python train.py --dataset="rendered made-up planets" --horizontal_flip=true --encoder_activation="star_relu" --encoder_patch_size=[8, 8] --decoder_activation="silu" --decoder_weight_standardization=false --optimizer="muon" --warmup_steps=6040
Rows from block 4 of the encoder, named by matrix and row number. Rows with one number belong to one neuron. Each number is 500 + 50 x the weight over the matrix's rms, rounded and kept within 0 to 999. All counts start at 0. Numbers have three digits each.
# fc1: MLP up (encoder.blocks.4.mlp.fc1.weight, 480x160), inputs 0-159
# fc2: MLP down (encoder.blocks.4.mlp.fc2.weight, 160x480, transposed), outputs 0-159
fc1.359:486508525556519484506485469556541489477473473486508455497511474498456551576456490492498496490427448499490480499537498490584485501499485463467564509439483505555485560532492562495478546443505502451462505575491518459497513543472457474491562496549493471469469481470501432491510581486560495480505527494421417448441484502492547506548585548516499523518507497515484547412426532479554503518560423486480498510490442445534479516482517568605507464498533506491508531473561522571504520468485533
fc2.359:517526507586592458439432527492467520516552503498483587488446518483530512465529510404487491461456492544517574437514539443539506484490432513426514475499517531433435584453457688537525516454461480459551560498445446529524495512512476435443537578519507405512536548470468569484473558557458568472410508511444540539436533464407547474536509594443497542517457459502408498519524532484484525491522395430521489502573503522558518454487508555492560406540535488532489500486465578553441492490501479
fc1.360:468478466538485473582579440410506523445544554496530442504436536554466533530463628428447557512486538548454521518536532543527411540443481434490497480457528536545579544548532599460452502491487517436451483532504540502505435462434430502469585562482446448445521468494482506372497570563472489519549503523529461490548517552528487481552568516532549524523490390442387517550407478454573565486488394504518452472518463543500488466473415476503489468584472450562507457398532604604511482552553474
fc2.360:559490551488450638483382529580510414505434463514413510584447400559504510530493486568472498515477532486564481545452499523458548498573552468486518348557445528444551496514583500526519544487492513494446439516606450470550522545427338616441504520457618421427476458390521516567387564490361594475493462507475394423604499503539469535537617459571528439519522492621471477511555488617475400534499577295599442491496553463499536424541508567545516465522478422451442399387577512523534519561427495
fc1.361:474512497484525449492489463502497516493532500515472537495484477513466504486468504511448493501454509563444491491507507491494470467479499503516517466494462503511538479485509554533468519448485502523496502508475495509536477524475490493505505539463503457507508459525527486471516520551514496512507532504460514526507514446496525469543502543529511495519472479489499518485499516528527534545551483519521461511509429514484491492476488518514469453455510481485520509493545541542491513517544456
fc2.361:511520455502497485469491487496512511483487541503528514480512498523511509492539531481460501534522538479521494520549531490491473522447472460483509461494519525546499574526477634519443515500447490527470497544505477465494478534515451494515520558485528462483550466538487487490479520438505515461463469485466519561521469494498517496469480483502506515472523466499484541484507509572460522515461410504583458494571492480546503526443517556529513477540514439511501464464534527535534505487487506
fc1.362:411518534491505520526507444500499539507527518498460497497464511527499556492515530516478493534454465518529474505547497427537467566503523477496524486501465476509558528540492591538450507427426533498453531501473481453538483482485490487449564492478479462477491432541489431498476477500493472496489527520480505513507473429459598482526538539486453504537525528525485480504460507447539572473525426490498526483481499483535485519505498472479542479491525498539503492494569565563490498449513536
fc2.362:521571562576575568530438488530488548536486526485529533537462469473503429490500560396446478558443472390547516501540513551506438567494470560511522580479463519435418557475439630483506552468462471493449513545473484418521563518534450521529448553586499479541592538603434572516522535510474541594440503502479567499424505503442615451464460450452523527492580438480556470424524481500450484498487445499540426468528511519526540528472546544498398418563557500495482472400484593493491393499490549
fc1.363:479486510498510542529520467505532535476485483509477495468533560535551503507528535451453472468453480534494441547491475553483424520519458500465500463444531580488498581573522536539412467450529513489476509548520533518461458499491456478505549501546509489502491473482529497517504460536453484532549497549447492547506442486517554525478467533474525493522495458485435503513456498460496515555543428540520522539516473494504489501437527539505502445518512535498442473522532547494520446486505485
fc2.363:521497452442481468494458448504549496531466558496493519539513493484538499506500529504465503546475500521479539555496496494456513513468478486489500565489514465538549520518502629510525537431452494475445550549427472554539481548485418546516448529503455496527523466506531518561478500459490473471488476556506494491488498520466458505480519519511502469463481535508499506473484476474499474471460419484548480487533503549521509474447550568583516502559511524469499492506463534546488515498500514
fc1.364:554508529485567541437454441556544514572510459512544581452522580523488544518459561453486507520526517527506425442537545543499481519446495498425437565530514531418522601617451628441474507392492498498438551567484454497495491495449405510517571491561449490474466438511425441452491523516533463438510458578413508508507455473478522487568485581503546530510515450475472440437457511529526481485558397527437432505489490478442468512495540533552526440535507527476515479494593575579484493408507531
fc2.364:456505492530512499530515487530506517546508528517537558469514539502494531556545558456412483556471483500516483528489548483566451519516456486436535469504451445506453604482466580511435533491471542470466539540488506441480509494494487520508508554476527463529478492509519473498479485508474487517521465552470424517524486486480476485476499544482528530503519500518505523506462470483508495539537406524457453495493429538550504472507518519512543439502514502472466495460499605507510459442524513
fc1.365:449444493515499540532523473522464503483570478489472531456507529486484526526503552514477544478434438524527507538533501477509535533473480489473444523547465551537509537451539547528503480499500522573501543519487473380518529547469485501472524530533537499488449524525442442456568478460427505513481471563483520488495522513494504427521441535509527516569445488496483538522488488531502488486485452451455511528486445505489482526422527543501474509533540509465481467518472501543477532489503498
fc2.365:430516504497457490520436481493547539530544576552556467464517376404496449424537494520447588558465471530486537578553409486535535566382411554511519511526547535419566526511502638587486550469423542439426526625563495423496469573540513552515518509469442471461402524537445482466452510501493444574550424547435433622599424489418494498498518425493532523416467511475537528493559569575481474441444404456489532492561474509540439478524531451568575497505419425501481496400520548499489467554524569
fc1.366:484475438458469552513413445419513520534545508439504563488534553490491536588466527473498429580438514524570503522519478430490451600484462490479473450499540513530447531549502559485434461418447482481442556481528500483513538545526556497438585545507450501435426474595427448531420485520563497476483461496541488545484436556486486478477505470483534523496549517441464478465520515463576537548460411511523455521525466509546503498522473474514552526517479449507543520532589553498471480512516543
fc2.366:532587485513470608377518507397587454519506541532502496529534406435435332579376412521511532414542448509477519475529469458481471461579567599509513483580425533596476415530627527558517510451584477454417505524333421590544485515520518573406536486486535435522471371443473635525440523584605604468475533422560496545549626456514503439530600495411519462487444469549569620416558471576518398386406482520501590543624392567477618485517547548508498440469529460522502383393514592514527506467435544
fc1.367:481452479477478503591511515527478512515558424462446514513498544483526487571416560489418550507431510499456483523564546554496499565444501529490500533465518558504471587450492559492484525475471478549517505571451544374516464554476406477540528481457526430532488468549453514434512437530471483497564440539522503569546463465494471530505522522507482531577570488429468464463430485529481510560503388494566512529534447533496483535470469555522453469483534488507543465510526548499465555449452481
fc2.367:513493427494381431429440510390605615481538528584453414455458496506523524572373494531378494620380522505629520503436387469561520418426404382560613395461547450484593547612382643484548540513462474609425540466557458557465491488475530454539555481542420428503613422421423568461542487419474534552537418505501559448553564569500490525412598497473471431469473530599525536528630535523512480425502610379600461369514483392452449478461487424571582479597545496459454510369509560527467550607579629
fc1.368:503509426505493547556521465497529478494521468468455526498545517496483541521474515454529511542433449467485517527550495502508506500472425496457536503472537530562499518552482587554465568424484520468459517551500472548512499490428461498505573520542485455492489399499499477460445498507501518519466477549485489506533461510442479488488511475496435527513538459497453515515455520513552538492466462529505499504539496536541449464519517484533540485528466485513486471466494568523515465544559546
fc2.368:573528486482474489495427488487505510526497555512555523503438465515496486506482511568481493561463509517525500459547496452513488535524442519492501496521550513518493616498437643528484510479479494476439572536494513466519475531463455479452458496493550502574500461504488470461435519464513485462520474527461471527493491501473456477494490493482511527473509496541545499492523519488522472482446392505526475528546476559521486511516458511557487442481539500513490484446532533450405509478478551
fc1.369:487504557534507556503498445493486511446497463451515487493481548506532493561496536493521556511511501511548497512502472442540481575485494441506533495549541506521431533491486589504477543439476515466433486479516458472528493485511469467508523509510533538513448438502501480482507487526528518521506474497500434512489531488441453560494526532507516513513477523456412447487478532499486483471491460576536521559569437573584505455496499579567475505549489430461509489463506513571490459456496510
fc2.369:500462570513453496433480452449448524441498544410546563349470494441495464460484494504480572471478510499549482488465523541493529506427473609486463508530560464487537523526572590474522504514469520501483428589554524565458613468498555549498563622517485518497492654455455521555394576531529516558495576504452413422552563368543541405577423522484533506441489514475496371585567618509509486556536417419423478559516441475588565400494495612589468436501394512473515468456469481420525650469496456
fc1.370:494496539536489606548446524524504470485509482488435573609488502528487565551489550493456523486458507497535473487601532529470407498438454479497480506431519475490562619560556543482491441464454476474466467540519494407443571470467425498487560474403464482482461409536512458441423510501544451508560467563475457488431451488516478537519591501514564493582526461441535476516419535504524545516552416441581463464447462478554542534507485530499524518504534521497484480511554561531475467478484536
fc2.370:535473470540456460486590521468537554428467476370572607471504603415464535507592519410484472431491401532438525548536547479424589520524490530345404444458543534542386521488516564482576557427501557521587538549503598487645435423498540342488421619540451449619520508565461433530537572551529587507422510452518578615511557576621342414474489528544463594335499385502425604646433397564513467513502535472472374563631395596473486400498640593505437424503291436550536550437484509455476439532522458
fc1.371:465461553544448528566508537471503524453536472504529496505517531454512559496499489485452459537453482498551479534494480463485463475514478545459516489482523499591456556530517592529483554475517501471470563547484493448547489447460493474471546544503437498512445484488464491505513543563447523501502472516385479574523458490434531470513525509568481468502523514565406501492412488492477491430581417541520475475542500479525463494589496560533469500544540513476465475474525504513496462513515526
fc2.371:527550503489527510486426476585444511498548565495600530432560469474405433489547539429415471476504517473499499458501558452526479564534542471441495547548490558477477486533472557521456480488496556516508488590455544501492490549511526518617493503510518599375522435524426613523473507477487452524433495480539529508514431545556432458493497527472489544526485575458508557525454512521499381468529529528446559537492546494629391436486443464487492591561492465503513516480505510517434486489519470
fc1.372:519507479416522455512473437500606466447574445443439584445544547544481557595449622390436479526476495489508491470615512535516427558426421466383557486478483541547485570481495676426484645393435536566505587588551500334547542493477364571518622585473415379531515349553482449441521549488481489473473461620368488540457476499419511574622572591482554471484458439502364438490427480458542551499443368526507484513559410525529504598498578710558560479551539468496518459495463544587470490468513482
fc2.372:469416452571457446477490484505413543476398504565482459559435645401520504527422416492446481577416427466519535575471556533498444551531525499617531595533483494450563485546464595607459578445533629383440583499510527514488457560443491513506460481519477439480526518485475499587434488511494560562470464562537504484561477558489459407480509449510518522500518481353585508424484531446495520410537485546535459469514479591578518472495533361542520453428445544484554533532519527562610481530517474
fc1.373:491495491523461488507507503505482502504491495513513512491472475485550539498481566470454490534469475527529479464524487475475448507503457468475489492478483500522507505504514586479499513511475523520509511453528484528468534468494452450490478561485525484527476480537504462418502527483512482498483497544522504535462498500530518521529530533454507494447519535456481486525473483488485535489514476550502520553531475572538520482493497496530499505553490499467521516455472540451530541529512523
fc2.373:493537401490529469472524458427468542529490515499446491526505498476491482525498532482467447541467524470557530485529518479521472539506465502504518483529534490479537500499461609490498524483472510538475555516547471500479446521509447527505502520464529481464562435495500488522487532543462543514482477499463500516537469487503528515475520463504523471485508457488464532489458493474468460515520393516499474469487457452529487496452524544481519498517560533519511498468506522552481485441506492
fc1.374:488465478511583596519417454503459534462476453426465510477485507482529502529555540435438517537469483635445451533570512482566438511446531435472527460612541557585450568436566623509377499486497529494386570538480521474595565537439433503472592588507520405490491447471588517481451557636477504553538498563450494531489418462487546478530446481374568487567427534386461556445386463504503589493504456550487428579588435621475464471453501658512603535555471443451398494384534577541474485387527483
fc2.374:477356550465368477473463593475508459468457600493532502467528494477473535536388479557477528552663497480461572495504593490390449593423473473461517468457454486554521478438474548540440561467501659437496593594575544486516512477505420398457528480461594530599613488437517511521489522480459489361534503489398547497493526479487507568448453528437494475369518434499515525506517582526493519448525434391480511578587461491533517535518390551545564399537480589526472436575509519430441533525497456
fc1.375:497510491518500535475490499520465488510522465519481463511504528491487502522475506502475471516473492479501522519476511501514473540451486519483471485499466483508457522549527518509439515475522504495471504558511515480507502493442477509494506523446502520520525462513510504510481522537508510498510525502499523539485503479464480467503507498502536506508484489520471471526497471481500473494524476535486469484496494540523482503515512484512490471536520490498500482531507546497463494516526492
fc2.375:491544492510527522481497473535489523491516545505529541470527460529458502501531490476426467534419524482542466489593511450494465519518456449503526502459515493477515531500531617506465532471423521488510510499452467474532476537460455507476524521512501450464580478519466550474451570527474482527464390478452512531519498540498498526516522524461517530527544501483462520508477534497488486477495406490535433510531528537547488476458509482571513490539512540519508508498518528511474434437493469
fc1.376:401526640484421532491399358596436522571507549532541551434505512497407651681487686513413429560304575577560435552564484514542448557524455512399614535493516519520491583638464707516364483358396450524455601590460401426513527556490401520564468469513515516443489406558401544393371566491458440522502427538535480565421423442480426477510533523560496539430499474423411567496381559488617405457527301581488504553441497527530491471491520536525613566580540561448452410481617558657451494366466474
fc2.376:549472474506522528543530470609449484442537454480471445505450483477553586612478530439494517500482515555450495467543485476474427455472419457488558485537398515490534537466470591517461532455429508531515547463493539539521504499491455531465486554515512438446490415444529514455435497551450575467492455497520471574548529466495523454449563480550552538502523502539519570482407518500549486522472439534409482511538551517537482476468494575508639524464431508520510510524511582462581455507486466
fc1.377:485486485527561596496537469528547510507470509504474497468520486492472540546468552455505510546481484548507444524485466469535445493474457487460557515496530472566508491548484541475497539465533548513491494498492509502511529480466486552500514524511519439462466516505478496485508462482440528438493493474479454482476483493460485492533487470482502520513482492458494561469474528460520465528483464476548504581549488485587486526512469504494507551578485504538513483485553487489478453510455530
fc2.377:467548480540526466441476499458464513459487457512507534456501517558463536577500499481513496495487511507506546499482475521460509483534489418459502451491416539468541571420560553507497453477492509505481531484541461487474510490492433424498533578532479489436519523518529501502497591510570511476515435487513530610507420486465588526533547521477495508496507424476481531508442490548533535529494433443460493548539465461545445506450510514486482483478511497494489518457492516498522569523546526
fc1.378:433516470478537430434407448548589477519474526441526549574453525509561573517471530434448483635350453567530476575522526441547441543478547466463555512409490543554523522559551655466419519413379438542503645577588626386539422484503408471454579545484457489546491482508487488474508458559489519503439465525472523619463475463397436468523554567463586529473505515512448497468545500438551556458544511562540447422402453494529531403598494482422519436519481497489498471462474605520484492463578470
fc2.378:461445545561424631460464453449537530550480480538602429488496584484493540429491489525489513493416450528556471584538547454500533478476494437360443502467459493502489575476485678503541563479474510498423568571439460418579548542611518489524493534454497501543526459532365553535428507485448594476435508460486529499486443536475528472427570478515482527396474474478534555504540506486477646440514492514594491615516405472487578510523530543570512499482477488429444534458444547573509518411481544
fc1.379:437517544492506515509454464488515473510505488532550564496528536535461497535497552514447514478502477519494487488531471513510498500490490515485514488479512483565504487464499553528504445449503500500498501535473489543491528504456486473470525506521518491495493425495456439482523503520496512473543447516512469454490487530543496493519536491488488478547477445498468507496480511504516476548495464550471523498453523494577525525507461507509505502512499513516483488491508554487502473475471469
fc2.379:494506454480530555464437467490531535465540582501544546524500511485449521542450522516453459529459500498464472561468531469529500492448456513494592499424437523424497587551500620455453498494484532517504515504486439485488464609556490488482531580487546450506573472525462526554476507606421546518512439534479459610551486523411513505483485522475499525409535423536545523455535505482467538407513407557468480448510463478486474525406496586516550466515528524527430486476471535504509430460534533
fc1.380:406537558500475542569523473520626587514545488445549492480414558562458522507488542440403508587431525474486429511593530571508494505440477481439511543489524527528543535523511593409454590431529549510478503471473504486515502459520407531496523502511527462414468459488475456477498497542518476533504537566410455513466491453469523391474562501431421534588499470507509507422383560517452481505564420491454400511468478525575544516480487542489522532495491532509522561486549528645549502457485454
fc2.380:460517537429485546414486423417464447522576506607531564534546512555541522484407478549501511486519482459629587472595420494493520534469438496369462485474495456474607526477466540542441470410429470421455539542555402588506442597458556539516459632522520475560578512466455569506452507503451517525441547543516441479557508423565532487478501560592458528404539514541427507494554496481497482429478434506545498570486443516447410513483514542526543505483421626504448447469507489565420498475457423
fc1.381:462395510426432444562458514574506608501519478527443601464591571542521518493521540421554549539486475600472486565476592529580409513484508379515482452459571480515511570577504625423392567410530538600507520551547406416426556434517359369490582538541535459489528444498515478462548542521431474453584410538497481486514492507483484546447496584342534552457464458474536530516443563422520453419523441500498423515607515566491456504508520575554549425552468514466421486516515517497508484448492557
fc2.381:424550513462530530457494449489493524501543529566527474473517482472563483580444468565520451508438509536570538500505476555487501541420501480477533550491581468483490427496497664446516483457437608472411474496461449584511461527480540477460455583556546539511583516605498536478330553575551632549479451564463501660437531515467511492413524529486566433468527460474516511496465486505456464424485466482517517500528433431511444508491512542487510489516469471487514505522460565543517463471520396
fc1.382:448441513480469593485476516557534483482535455448497519522458566509442513489514587410425523520467503504500439441579462513533437521417495475479539514484478534474469557614565662508418507464492445478447560544455529406502568539509410482477530495523455457455498383573507480458519525437565464452504472546429482538492542508463494490582516554524500548495489465438446521470433551508541497492529354544461471523516479499510452485499536511564547464548478539485492542540485570613490529491502498
fc2.382:509508474572518473529530466539504468552531491499505543520503484494508527474529470420492446537470509434509466522531554433475458522498447456526562490437438485505495563531452610572486555419459480467583553565547471502505550502489487517568537521515480451456543468445473499556418548500448441522529517529504455582499471504509485511477489501434512542477538500479508514499466473474511513532512474535540456507511471516571529463494411449478490534524425566509473432459530531579465422433513525
fc1.383:450539470500506528522470469452542469442561554479542507461462533458531623543517583521412460515398449506568470507602508475549426540474500362529521533420535532530468545577479643518426545440479484488522505531467520505581469542452435481429490549491483464497512420536464535448460544523470440482487494538491521502434459577457441513555518532474592537579550484441509559508416511479562496483455430471538503438490474471571523514459525515510607467537500523488514453493504475562557499424506408
fc2.383:514552435574417531459443587514540518504512543533473559481517559504543532436575471509408521499496503562515503597416436457538457458451448441560479420487416483457463534524555567492545592475473542521502449524411587526574419449567409551461568473412583397583524477442459522525472567482534518491456408522551444528459503487487478549473506492494553493411559526476569517404528456509509536406476387350482421589564555510645545449479517594538476443546548449490420556500571484490540455530458557
fc1.384:504428510480468524568502454508477531509490499501529463462454546520503525484482518489435479556417445568522421540519523495508533538489479514493566432448508524528481488499502605495432524483463504502465603500517494450533491459433483491497503475461499449529475453571510459513496486443524514518487496503496510497478492507473508460523586492514475530515471504509455538547507474532571545514562452534457501485572495512565499475430470531542474489496534456512498529526506487542486555457508482
fc2.384:484552472528530501510472425485458522512514549504532523452472564462505499513505518483443457545464499502527456501559524508517489504500469479486542477469508498524533587474512599491481509447446526500489507477467504501505474570471494497491481551499480427504547434492480549452481577544477482487467414543465511527530450488506500496460534491496550524479537498478470500469507514480526527467514423547515478478535445475562547483430472509507542471533491504511512454450506537492485460458493521
fc1.385:447504510563481512504525468523495483504471472435492536471465492462560514488480560487496459529425489481500476501467503498514468491489484486488505467531609502554552510574473576480541481432420542559473511497484554487511508473415514499452547547539526482506549446515494489516472455480540549502508476519474450498551505482483478507473493496468496508501572492481494430485434512526526516541518455476504520487489505526536511484464499555525443491541508567509523531520471533528440518423449526
fc2.385:545533449466512353435511521459396442547509505619422435548508434539483488466547451418550542442567542455437426600502402513471651486467431469419446465483402475504596542434467460553382523480507547411456417580534590613534507604612498451499282510469474514480524468435533590561557489537465423473451482594619511528561586488487546529378525602500457491537405635604362514342544537461513544500501430539520439592538570537561469416493543567653621597532457547482550508442629364540550470494466444
fc1.386:431554468488518469512517456488527487545501461461477531494478561522544495511490519483481499539454536545530507475512475520513465534549528453490495509477513499543467482498469553459510534461466483494492554520486518474536440443490493535469541507489549453537506428507512466456478491532505469498495494565475505550490488483461469484526514518465485528501520479455488508470461468518541524511524492499522471506513487509485450497501493502510530517499495464510486442533485500516515482505513512
fc2.386:507482476474493501495509492536427501529538527526511510511515475503468593490488495505458461564486488468510489529546497465571467543485458488458538482445497489492540568526465613501469519473451474510537524527506467491509523506504443506489486560524519498497517474503482531470467482518466482561484508495459497548525447499503518511496477528496577514484502507489519540498511496488509512479523435502574468470562427454555506489472474542552481492533518507504483479517533534532477557463480493
fc1.387:480497495552532476513436468477545482472489505466483460531483515468423531531474586478539532552506468525569454474573483522490487598437391479457568469487513533466496510528552540478424556442497560470480573536509502457550530390507424467473497486444516376512414504529430470524566509506491499561555530517508418541438527465517492464482555516531509578514496454430452492476466474491511470475561467516571520484549518470606509533499537525558529466541507567468468491444511537600484453479523527
fc2.387:524512550541398508440487559532505566501446505469501430519516517548523588425509510455444529552448516489482575432480452505498508494446431457469499514476525455450472527399481634553502422468556536394509491544410539469515447577438469486506597548572563450460552598570559481620372530471449457520432361435494457530537499470435510567529470528497481472446562514597508520568433535552514465457483508460446558471493557542618494551427488465533524518479460595400496492466449607436486507511481449
fc1.388:506472485535496598512492450435563596505467479496492553523465605560451567544525550395417480517462460583528459507628596501526498585479435537493542436524578505533521578482496626431430489446491593445471504540432524487562522518458463451480630514455523380450461475474436471426566466468533462484530463573482486480548487478489565454589518470442499484494457446459426460487405589492516448488466454422484545460605486549494465518439516623574554406517539436523471536570544575541373518410458531
fc2.388:434528483607582489475489430478462520543456537485504519496404470402522444456443451545530444564475440542519629528586488476539529491475471441453551449478488462401476520603447590571594423604498563434521510489461357545449478566540523477593463516547492447565567423480540606480434554455500568505430445592483380597464587504449509437496446514488513545539393536512576548479491510507459444403546469414540434564518519516499528560432482466523439533556530569566443465440456463492567542508498495
fc1.389:522504511505432550534517476515523484451476432458481551448554535487526537497463546486445506535521421461482492495524521485506483502467498494443538495484469516625495531484505519515411575424471518491477550513501525467528490474488457488478559538544510487500533439511472467468513560526506516511512481540418490517509468488486458500502523505471560480513493525409447509473519519513519552529482463458517463534505464504545474497487488549523570475524455442493555482479539589542538515449517465
fc2.389:494542441532557437516498455465472483463519564544477483461459522511485532521492518503433455486454520486518490542514519419564502543465476493497544505462470491541516536508454627486529533446470526527530491519497487459500472534439502493482507547550536466478489428538475544475479568510464488483477422537440492600527470507489501481501508529486572511539475483495493546431515493515484505473489460505497491492480522499572515485427501508512562461549503530483514463505554511495510439489488486
fc1.390:488512486503507553490509515441514470540514485495492542512555533508484494560468547485501484504480490530521493470537504505564458486467496487517535487490516501533421499501502576474467503451513480528528523540504515469503475518479455522531547537443495490537489472534444483448498499525501497509541483554489496518488441511457491494486488496497530494543503530477494465501474516530519519503456443497502486527492469513502493486495477489490512456491511483464491474497522512525485483496500503
fc2.390:552487519544582468518473466488474469457564572532533561496554469526534505560539568514455400570505502493455465406560598507617425496495450383484516473475475447502565549552470643487441559429506580425483548540593499503517552475393488474505469557497550478430554521476593526580418560462400530492519563533390518544556490465477449563498428506467548607449473507456450503570455432515547482494552398518453421514562441470531518502499498568494482470498427547457475464397551575515527517483448512
fc1.391:501466486454541539510482405555488489564505475519447491483503568565487589581540494473451511541433476498474499525552464462491518524480539486551512517545510523534526502505483571474455487493441483484456504544490545540531554532485442473453566522531486479480474500472472520474489573544521430449525508538418457551507522519489492531461561450469520531468504445482429482450492547474554504515403447504503440582536578438448423516395449536472529415542532421536539419467532494592552512551526518
fc2.391:477475503493636522499539529628545622450427540485439588461496650446409510530521496383439661472461596506429570448506506477554404638383413541408478541525452653504494505467480517487422539401533567434533539335421478519494476538491537399604496508431603434564611460388489514579546597431498610513485400450446529513455469492528465439549514462479483433432428526557470534566502395544445461500519459505547522554461639520685467403462448507506501486619480497506347597459498460431609485443602531
fc1.392:489487559493469526489454440504560485502541482493467559429473538527515502572492557536473541503423529467506506484519506475523446504446498516483526485544463460548464491487493517538428521444487479509496537546535506457488503508510408473486527579483506468464490480538516494496488485588535467528508520470517426514496492483487451469499511509517499525521530469490502558563494524501491492494512441508520481525527514491531459553503496534499512468465490498477498478493554514479513509482503513
fc2.392:551526445510504494477503440499483466521512563483488540483460525540483518496479509486446440566475471480560509466535513487484467510509442464493549480453458507529513549509504612531474536462472543485514522519469482468548500524493426489497532484477532490484508507529510515459477523536509503473472490518472459553476481521505506506551521479506569492512503513471500525517451474529509467465506432491527474532521440533499524501480490518510497461573545493518480467481482566513499557466525513
fc1.393:487490526568499511456510445480543489513525463476434498514471512522472576532538526461446544534427531514494503518534445481510479506543436499549541488508516482501529534504467561489451537505478477538509512514528489470514509444480425478480594484509530474487526471560502457522470496523518467469507533527495482508500451477474490512455497506483502508480533515486550429490447506533541455443514485501552472464521511521535505475448506507529504476472538518528503465470563536497510545427524522
fc2.393:502474560478526445565487459444525505443471462578422467574371475478517489463550552501413475433517489532455463458494470536575477507471509507487527453395482452504486502497466612541417526443466414452525546477471476507490536574520452519459390553540531454496496417435547491559475494532350537507515516570439534541489440566461594493489516520387579566519529454537516592551572475465548502488475407470458485611652447496569610484587485484519576508480466527479356440532495497552520481504506527
fc1.394:556534483452515472536412457491446534516583424436551514528419538466503568621361621483437436539370472575651420534577493538565453571577491425499619452593509584542515571482499693491438533422465403556372599553514507536494574467562421422536516445511443470528477388581464528462463560497460479501484410553450615608599428435469499455497508452501496607507507457356418440455511424497544457446518417514430438466548441515582511488454523651515487454522470565502531433479521533598497482429533519
fc2.394:478558453520473437546534455509479505520517515477464446527490460526545520534566503432472522476435498498429450501491465497560400454461481530525439597514432485533516534522506627410540519535460509537550503503494490557597387494461522493483462501505474457455606463494489536499439442520504571534501503424491475534519493523510541440494541504436520442471468551524438486474567543521478521536408523552610480439519478599468422474447510556495574525515448463466475454503621572525575473424554487
fc1.395:482530519520504493458525500502481486538464492506444482465523523525520504506506519448458474490509497500515495457517527471535473471463506465487502494538564515460485525490519554465506483479526500550500561519488536440523459504547498483498522575493493501561463429471480518506528491500469543483540505512509451473541464475454507411536526498479544495527489527434411470454456452488551532452547460504540496452560537483540475513475550495565559490551532462490513513512514552502456505453538452
fc2.395:510421447427509376532505460522450500465617444488521422489314448548499507483545464623582415473447491447378575517518441546511478593505470531569535478441467509581359621523485526488572496582403480570613408539405433488614547542592405528499497565644513433513638542564581549425578480530420528483449443536439580450496517621494490560323455542459472373473467463503593546511568500393467569435505524541569484590437447435585509580467506522502414601547528529487394447434447495560596469506551393
fc1.396:433524500499533614462525453570563489444471472456569614524478565602406633585488572435425443485421469480475537480594528536559412546484472459427502513434455541479469620510493623424499494383389605494371565520476490437515552494467351507379573494524428440438441392561414428368466543468563486470511503607396456514478480485438488462541535602532486510526491461470462478493440611513479508521524321507546522501525501517544497503512490600544547449502527592530538495517554535631527508477557547
fc2.396:509516455512541506492497463480520508463518519471481519493474482512504516547523508488447478503449499511520475511530529435549429520439453487465540457457495473523519548520458623483489542473426479543498529539528479496470536546497469450493488551515484468524534458481497508491444548505503523518502467536477497496515464509492516493463501445500525499462523502481476534473470542496519505498517414522497448519539485500553477517459512544553509483522525534468493482456486541476518464474526496
fc1.397:513503463472487562494506417538442582567495535447495553439480560480501631451497544510410437482436442547526509474629513460499434563469463480462502480504469495536556549513494564511498463473456503571473579567511426485533515458416398558395471463555488399523479393557545429496561517491490508488529437505455434551511466494478473587520530517502600568480500499477440528442493473509554623511498334531505494473475473538560494499531506563549502432562468570543389482519572524526457561491498470
fc2.397:547440450477459494457559514513527529515531530515551597563511525484605567464482504412578551483513545473499453510548559423528508526534508532389496531446484449506546596527409582532523587400461555470455611569462526455515500435518470453442542490554516486503506538462416514497474524526483516461502525497407525505576474529390521492434502505525460481462515494504481458471476560434477603513505357518564580516543455450500464528537477508554583436502507519471488503418505631511499442512487497
fc1.398:541544538544518565476460491551538472483466466459508555477402525538471517553525575488481459515477447490459479504517504461507453432483483489439511498517470482506504536442450561501474520469503517467479559586493517467525526460488462524469537540530428516545449428521489518510492523502518520512479482465480543547497477551499558530545510557524505541517455496476472485508491539464590563477535432460513497540448460490463448458491477507573483564457499511462457489503542516555459497458524495
fc2.398:531539376479521431522494534517522514584563551493482438423613540533433444532475503415432442396466531567440562510540505431613515544382487483461500482537444472423557544398495603556417500438510532539494553516531489520489527551510493587488545525520535487493591504529510663436527529422431472485558563470446553515464549561353528527486613617561576421521422513504448569399502457491515402516462312505432484481536536507572492512524527517550538355486468456565526461435446583474555492441529558
fc1.399:385557508531438586533458388543545469471470507405484544435499615563443559543527619420423524480388465566519461569572504452549410558459407451486562499473548593536440598540579746510414487334557523435327582546476511476522453577519407477509623477489416375451388467650447400392476620590520529484505450675425453595490386495566439400633547615549467558543470448435505476424495497433586460527443404486515505531541468500571408532497521624519597441476464470468532435441640592514559421470552496
fc2.399:504491423458466458542540485567562535539496490464455488511513472473432551543551507475479444547500459428581526497494504514523470564483470481477539540497370475505534549483443621512393520475514508506491499513568506456523456533467494592521495520511509508541519492506468483499454489504485565528501474567454467518481503487448548510538526465500536547471551528452519481510442535448554585456518413508461474462577427503483522503478469510501455490527545457503477466454555566560517494485521535
fc1.400:505536489596480480484637514516509462472498457454428585516546496532560483452562533546473465624397414538543451569546471531625430489465415462494533402414449471536523569518475681442427496402438461506510498624532502409462436497459498463465558486534473462520490399555556460438470590473533481495574587519542529585463525527456554512510532510505565506456484528447515415506503485422550488393471503472517532481470515465564497498428515518505494440476511493508448438470615642568476476500492467
fc2.400:466527564533555512508345472531484534516527513509508490536482472503458513565474531475468500546411461521536512573499547460550502482469527481503591486477430490448543523597468617511467531503449450508475561460473492475457468519484467490494552570530512501526498509530459538485428553499423498469442512522447484565490450454511490476529514540474536524503481470556495458502482472509514500495496433523480548496500525498536487508462500497648508541540505494442468502480479588497482426471537539